Weights of a small image classifier: 48-pixel images.
Rows from block 3 of a small image classifier, named by matrix and row number. Rows with one number belong to one neuron. Each number is 128 + 32 x the weight over its row's rms, rounded and kept within 0 to 255. All counts start at 0.
After each neuron's rows are labels from the 100 images, of 14976, where the neuron reaches its highest value: "strongest on" is what is common among them. Only what is clearly more common there than usual is listed. The data: simulated grey scan slices of phantoms with and without marks.
# fc1: MLP up (model.blocks.3.mlp.fc1.weight, 1536x512), inputs 256-319
# fc2: MLP down (model.blocks.3.mlp.fc2.weight, 512x1536, transposed), outputs 256-319

fc1.332 [128 124  97  98 108 108 146 174 170 118 143 111 150 143 142 112 121 127 101 142  73 114 179  99 111 160 208  98 123  57 108  67 105 122 122 102 166  69 117 121 114 103 154 183 123  97 146 148  93 182 126 131 137 115 135 157 108 114 132  88 136 165 143 119]
fc2.332 [ 86 122  92 146 144 145  55 152 142 182  76 120 113 114 146 153  62 121  98 171  63 109 145  99 116 166 112 153 106 137 128 103 199 150 178 143  68  75  92 129 140 107  98 104 132  97 110  76 141 103 148  75 181  23 129 173 100 129 155 164 156 108 127 104]
strongest on: dark spot

fc1.388 [176 126 163 109  97 114 123 115 145 109 132 119  97 156  82 125 123 153  98 140 107 161  81 102 163 158 166 169 100 105 100  83 146 109  66 157 139 135 141 198 122 124 162 149  97 156 121  75  77 161 107 132 133 172 113 181 185 111 179  82 111 137  93 118]
fc2.388 [153 124 115 136  95 198  58  98 127 150 124  88 106  88 127 128 109 116 111 163 111 134 105 117 112 126 126 141 121 180 114 103  78 137 133 154 129 131 173 131 106 171 117 156 161 148 109  90 132 114 165 104 159 142 169 103 158 106 152 141 100 165 160 133]
strongest on: ring

fc1.468 [106  77 151 101 138 100  92 142 112 148 131 124 183 133 147  99  51 143 149  81 107 183 112 131 153 151 113 164  93 162 135 205 124  93 121 117 134  97 144 120 126 120 117 168  74 137 135 237 128 228 146 131 112  81 151 109 117 128  72 179 188 142  98 147]
fc2.468 [116 103  85 139 133 120 109 143 134 117  41 149 110 150 106 147 125 104  97  92 133 112 103 136 122  83 176 149 125 145 172 126  98 120 130 134 130 208  54 178 129  87 128 130 120 118 110 148 162  88 125  85 139 121  75 185  97 177 157 126  93  98 100 103]
strongest on: noisy; belly

fc1.215 [106 162 112 105 128 122 172 172 132 127 149 159 162 126  75  70 159 145 133 190 162 101  94  98 158 122 142 161 205 119 117 150  96 123 130 180 186 148 118 116 133 105 130  86 142 120 118 147 108 105 123 120 152 116 125 123 127 121 144  63 103 120 128 149]
fc2.215 [141 128 102  68 137 203 136 113 139 162 128 116  96 123 112 172 115 130 138 177  64  91  78 124 180 114 124 154 133 199 134  81 106  92 109 132 152 149 149 115 149 139 100 118 100 136 113  98 150 153 161  75 145 120 129 124 118 145 145 149  92  81 172 115]
strongest on: ring

fc1.685 [149 102 115 159  82  99  59 140 155 120  92  77  93 163  62 133  91 123 124 131  69 117  97 159 147 158 167 124 103 150 116 194  82  53 138 154 127 136 156 172 136 118 185 124 138  75 156 156  80 194  85 143 144 120 137 150 155 124 112 157 130 129 101 182]
fc2.685 [178  99 150 168 106 187 134 131 160 106 124  40 136  83 127  67  54 142 137 181 113 114 151  89 161 142 101  94 112 135  72 152 139 136  69 178 191 152 170 110 172 164 161 119 108 125 167 175 153 129 137 151 101 197 167  96 145 121 125 128 154 170 124  82]
strongest on: ring; belly

fc1.0 [102 154 100 105 113 117 185 127 137 138 139 155 139 167  63 113 173 182 141 156 179 108 126 102 122 159 110 158 173 145  96 152 134 148 122 165 178 172 122  89  98 127  94 113 126 112 126  86  91 122 111 158 142 143 162 130 128 112 128  35 103 100 126 133]
fc2.0 [119 107 103 133 115 242 129 126 167 150 152 118  94 120 131 197 123 124 120 152  71  60  53 119 178 127 136 124 173 199 162 108 103  49  71 139 194 143 156 149 160 114 121 155 122 174  83 102 117 113 162  96 165 100 141 192 131 136 134 140  59 135 186  99]
strongest on: noisy; limb; low contrast; ring

fc1.16 [144 122 158 163 133  92 147 147 139 137 118  66 147 100 107  81 164 145 101 165 119 162 180 130 123 157 199  78 125 127 104  83 139 132 162 154 127 123 110 189 142 137 158 122  71 162 152 139  97 174 104 125 124 108 139 149 134  94 226  94 134 125 108 156]
fc2.16 [148 115  86 157 133 139  69 113 159 108  50 131 131  83 123 172  57 154  78 180 127  92  85 141 150 136 100 116  97 161 155  98 130  93 105 156 103 118 116 128 165  93 130 120 152 130 139 102 112 138 172  97 186 112 142 127 125 133 139  79 162 167 153 159]
strongest on: ring; side: right half; head

fc1.141 [120 161  71 150 196  70 118 160 148 109 107 153 118  95 180 166  60  62 124 163 204 154 130 171  66 133 150 100 198  78 101 127 130 161  92 110 160  85 211 134 128 130 159 152 141  95 124 104 186 127 114  85 135 190 145 118 142 120 141 155 123 163 180 144]
fc2.141 [178 116  81 155 157 120 125 119  50  67 219 133 156 106 140  68 168 162 146 148 119 173 138  69 114 120 102 165 133  87  87 117 103 189 125 117  87 146 147 118 100 149  83 185 184 153 175  92 111 172 111 104 101 126 146 156  74  83 108 150 119 132  74 148]
strongest on: side: right half; several spots; belly

fc1.37 [148 124 133 129 108 127 144 194 136 209 159 132 170  89 124 106 103 154 130 181 117 155 132 179 159 150 106  97 100 140  57 126 139 105 112  97 133 124  98 142 145 155 118 104 116 165 124 130 171 144 181 158 127  85 125 135 190 139 146 128 130 117 167 144]
fc2.37 [ 82 144 166 119 155 109 112 101  85 132 167 123 107 115 146 110 117 173  91 152 107 152 133 141 129 124 137 174 190 145 131 128 170 184 155 142 114 130 145 107 104 119 121 130 119 117 105 163 186 125 162 127 134  92 177  68 102 139 119 100 131 120 145 164]
strongest on: belly; crack in bone

fc1.315 [145  92 145 167 162 104  93 132 124  96  93  69  85 132 136 123 148 131 122 184  98 145 152 168 197 151 151 212 161 109 114 162 144 111 144 157 129  69 129 118 141 112 209 130 104 121 107 114 103 133 172  64 143  68 136 179 143  80 109 102 115  91 160  94]
fc2.315 [115 146 151 147 121 119 142  97 131 112  42 179 160  96 186 150  88 136 126 102 165 152  95 147 136 171 134  55 100 210 157  74 121 198  95 165 165 113  90  97  89 135 144 207 115 147 113 182 102 160 102  92 141  67 144  67 118  68 144 143 163 124 174 115]
strongest on: belly

fc1.45 [102  94 100 108 138 128 165 188 121 124  97 138 145 117 148 178 147  79 113 142 144 150 137 137  83 159 100  86 139  88 105 162 145 119 109 148 142  57 154  88 123 140 148 114 112 158 165 108 174 108  83 161 158 200  62  95 139 128 128  85 131  86 167 177]
fc2.45 [131 131  96 146 184 105  90 145  82  71 150  94 127 150  90  63 123 136 134 104 161 114 145 122  69 110 149 150 131 127  85 115 174 134 112 103 117 127 134 101  91 129  94  82 160 139 195 138 182  94 123 152 110  73 105 135 104 105 106 152 133  93 104 161]
strongest on: side: left half; dark spot

fc1.542 [103 162 189 103  82 119 137 148  91 177 184 124 150 123 123 184  65 164 101  75 120 138 139 132 131 182  50 131 121 108 113  82 158 171 125 118  94 126 104 117 181 165  95 143 103 171 111 126 160  84 140 144 100  73  85 132 135 121  89 144 155  85 144 123]
fc2.542 [106 125 153  87 168 174 115 134  88 110 125  86 123 169 106 127 161 120  89 102 100 172 137  79  93  84 146 162 153 163 106 183 157  92 109 106  86 189  84 116  70  94  89 110 151 133 109 132 143 125 113 130  81 110 113 153 138 159 111 167  96  92 141 108]
strongest on: limb

fc1.560 [142  83 133 163 108 139  98 133 101 148  99  84  84 179  74 126 101 124  86 141  96 102 151 131 211 139 211 134 121 103  94 185  89 144 134 141  92 129 192 178 155 135 140 113 124 165 162 123 104 147  79 117 132 118 184 151 166 131  93 111  83 146 128 148]
fc2.560 [198 113 155 101 111 174 114 117 146 102 166 129 163  94 147  74  99 127 163 143 113 143 156 136 117 111 110 130 109  73 120 183 123 124  72 101 140 140 196 154 145 126 163 153 134 131 153 125 144 105 122 151 112 167 139 134 151  97 117  96 115 165 132 135]
strongest on: side: left half; limb; crack in bone; finding: ring

fc1.504 [112 135 172 145 127  75 136 173 115 153 129 167  84 110 184 112  95  99  47 111 160 140 152  44 154 139 171 118 119 126  97  94 106 162  98 147 114 160 125 161 169 120  96 128 146 131 164 157 160  98  78 112 174 192  92 172 151  91 116  99 139 181 124 150]
fc2.504 [143 147 101 153 131 110 149 182  58  90  98 147 103 128 152 118 154 100  72 139 124 105 164 149 114 151 124  53 137 105 128 115 156 163 141 109 127  87 102  98  61 155 151 162 185 172 150 130 141 167 144 118  84  71  97 126  30 114 109  79 166 159 101 125]
strongest on: limb; noisy

fc1.447 [119  66 140  95  92 100 198 159 165 160 135 120 189 151 137 154  99 142 101 118  83 106 164  74 185 177 132  94 129  71 125  89 101 115 124 115 114 127 139 137 109 102  79 212 132 137 141 161 134 124 132 129 155  75 133 180 118 124 145 129 139 148 139 127]
fc2.447 [ 95 105 122 167 164 134  50 129 149 197 103 127 130 115 107 139  85 116  97 165  83 125 146 116  58 176  99 106 100 171 158 131 196 109 143 138  95  98  82 157  72 122 153  81 130 105 142  80 112  97 147 119 192  61 157 145 125 141 143 170 147 147 129 151]
strongest on: dark spot; side: right half; limb

fc1.78 [121  67 130 176 145 103 122 127 172 170 149  96 148 157 156 120  66 109 108  77 121 125 100  91 158 154  99 109 105 172 136  98 144  71 105 121 105 115 105 120 125 142 118 162 130  72 176 150 199 146 118 130 112 102 158 178 150  93 104 180 159 123 115 139]
fc2.78 [ 50 112 147 141 121 196 139 128 104 174  90 127 120 186 111 144 140  66  99  69 124 164 118 106 150 107 180 137 128 131 153 185 112 107 140  87  85 168  41 133 106  91 122 181 162 142 123 149 152 125  81 156 159 125 115 125 133 179 174 160 140  97 116 102]
strongest on: noisy; limb

fc1.377 [178  51 120 145 178 141 175 107 154 112 114 114 133 173 148 124 161 121  83  47 106 125 126 123 151 121 116 107 139 130 139  96  99  88 127  90 174  79 153 119 144 116 172 117  92 171 132 100 191 178 147  90 116 132 143 103 133 146 155 164 142 144 133 112]
fc2.377 [160 101  94 141 212 184 123  68 110 126 200 149  98 141 127 179 151 144 161 114 167 137 108 121 135  84 123 103 133 234 148 159 115 207 143 162 190 163 117 106  86 150  74 179 190 142 168 120  68 162  94 160 117 162 175  93 146 140 120 158 128 181 203 119]
strongest on: noisy; chest

fc1.729 [110 115 125 122 183 111 165 106 154 119 102 106 145 100 162 131 119 100 124 119 135 160 144 157 149 130 118  93  63 177 131  88  76 147 123  82 162 101 175 138 155 153 121  91  77 118 133 121 141 120  72 149 183 146 115 168 118 125 133 120  86 143 152 201]
fc2.729 [132 125 119 179 139 106  97 130 174 154  36 160 110 110 121 212 115 111 137 148 195  92 108  99 166 129 143 112 116 165 124 149 168 116 130 144 129 160 116 203 101 114 145 143 143 110 108  92 129 132 115 125 126 148 156 193 133 149 138 134 152 111 118  60]
strongest on: side: left half; belly

fc1.201 [149 102 126 168  71 141 136 132 152 149 116 106  71 198  88 179 135 121 111 189 119 145 145 200  78 131 124 110 197 159 110 172 149  10 123  76 113 131 167 110 141 170 150 119 100 150 171 129 126 179 157 110 141 134 147  93 220 114 154 141 138 119 159 157]
fc2.201 [113 126 125 159 119 185 103 148  89 142 171 122 115 119 168  87 108 188  83 151 109 141 128 138 200 146 118  94 164  84 124 101 154 168 167 118 137 172  89 144 110 130 108 138 129 179 115 153 148 133 179  86  88 138 151  71 140 132 137 147  96 174 183 145]
strongest on: noisy; crack in bone; belly

fc1.596 [172 164 121 151 164 105 118 176 112 167 111 127 105  85 101 133  96 122 147 143  94 157 213 166 164 146 124 106 157 109  96 126 133 117 129 100 116 152 106 113  88 159 143 139 154 156 139 135 135 124 162 138 122 115 115 124 158 150 157 110 171 128 135 134]
fc2.596 [137 153 126 175 177 154 149 166 123 140 152  75 123 127 130  57 117 141 124 148 158 113 105 108 108  92 170 185 168  99 105 138 138 140 125 147 122 168 175 118 102  96  68 132 184 123 119 147 167 153 184 119 134 102 154 104 113 134 116 111  56 127  79 161]
strongest on: belly; crack in bone; side: right half

fc1.228 [152 154  98 152 103 135 131 137 172 130  93 114 129 165 151 141 168 141 132 177 124 165 104 148 134 129 145 139 118 176  91 130 136 162 149 141 113 118 138 158  91 193 121  98  73  89  37  84  89 141 104 121 166 158 155 113 152  95 164 109 152 115  94 107]
fc2.228 [114 106 138 130 149 163  92 144 124 140 109  95  53 154  87 177 124 120 135 166 127 163 147 125 105 133 128  83  81 138 153 135 186 135  96 114 112 167  79 158  79 140  93  85 162 195 168 113 110 119 150 106 173  78  95 109 141 138 144 142 150 178 133 112]
strongest on: dark spot; head

fc1.709 [102 115 119 144 154 117 117 114 123 111 164 109  43 169 118 184  98 142 119  90  88 132 154 128 152 139 175 122 152 132 118 186 136 104 172 117 155  88 133  97 144 151 145 132 102 148 141 123 184 125 111  84 132 217 129 169 132 125 129 150 108 150 150 142]
fc2.709 [ 89 125  99 129 178 149 103 149  76 139 255 130  82 109 158 116  95 161 107 129  84 129 123 130 135 138 115 154 120  57 102 127 188 135  87 139  68 192 107  66 105 191  99 132 149 211 160 107 126 145 128 123  81 132 112  76 147 128 129 123 180 155 113 147]
strongest on: side: right half; belly; several spots; finding: bright spot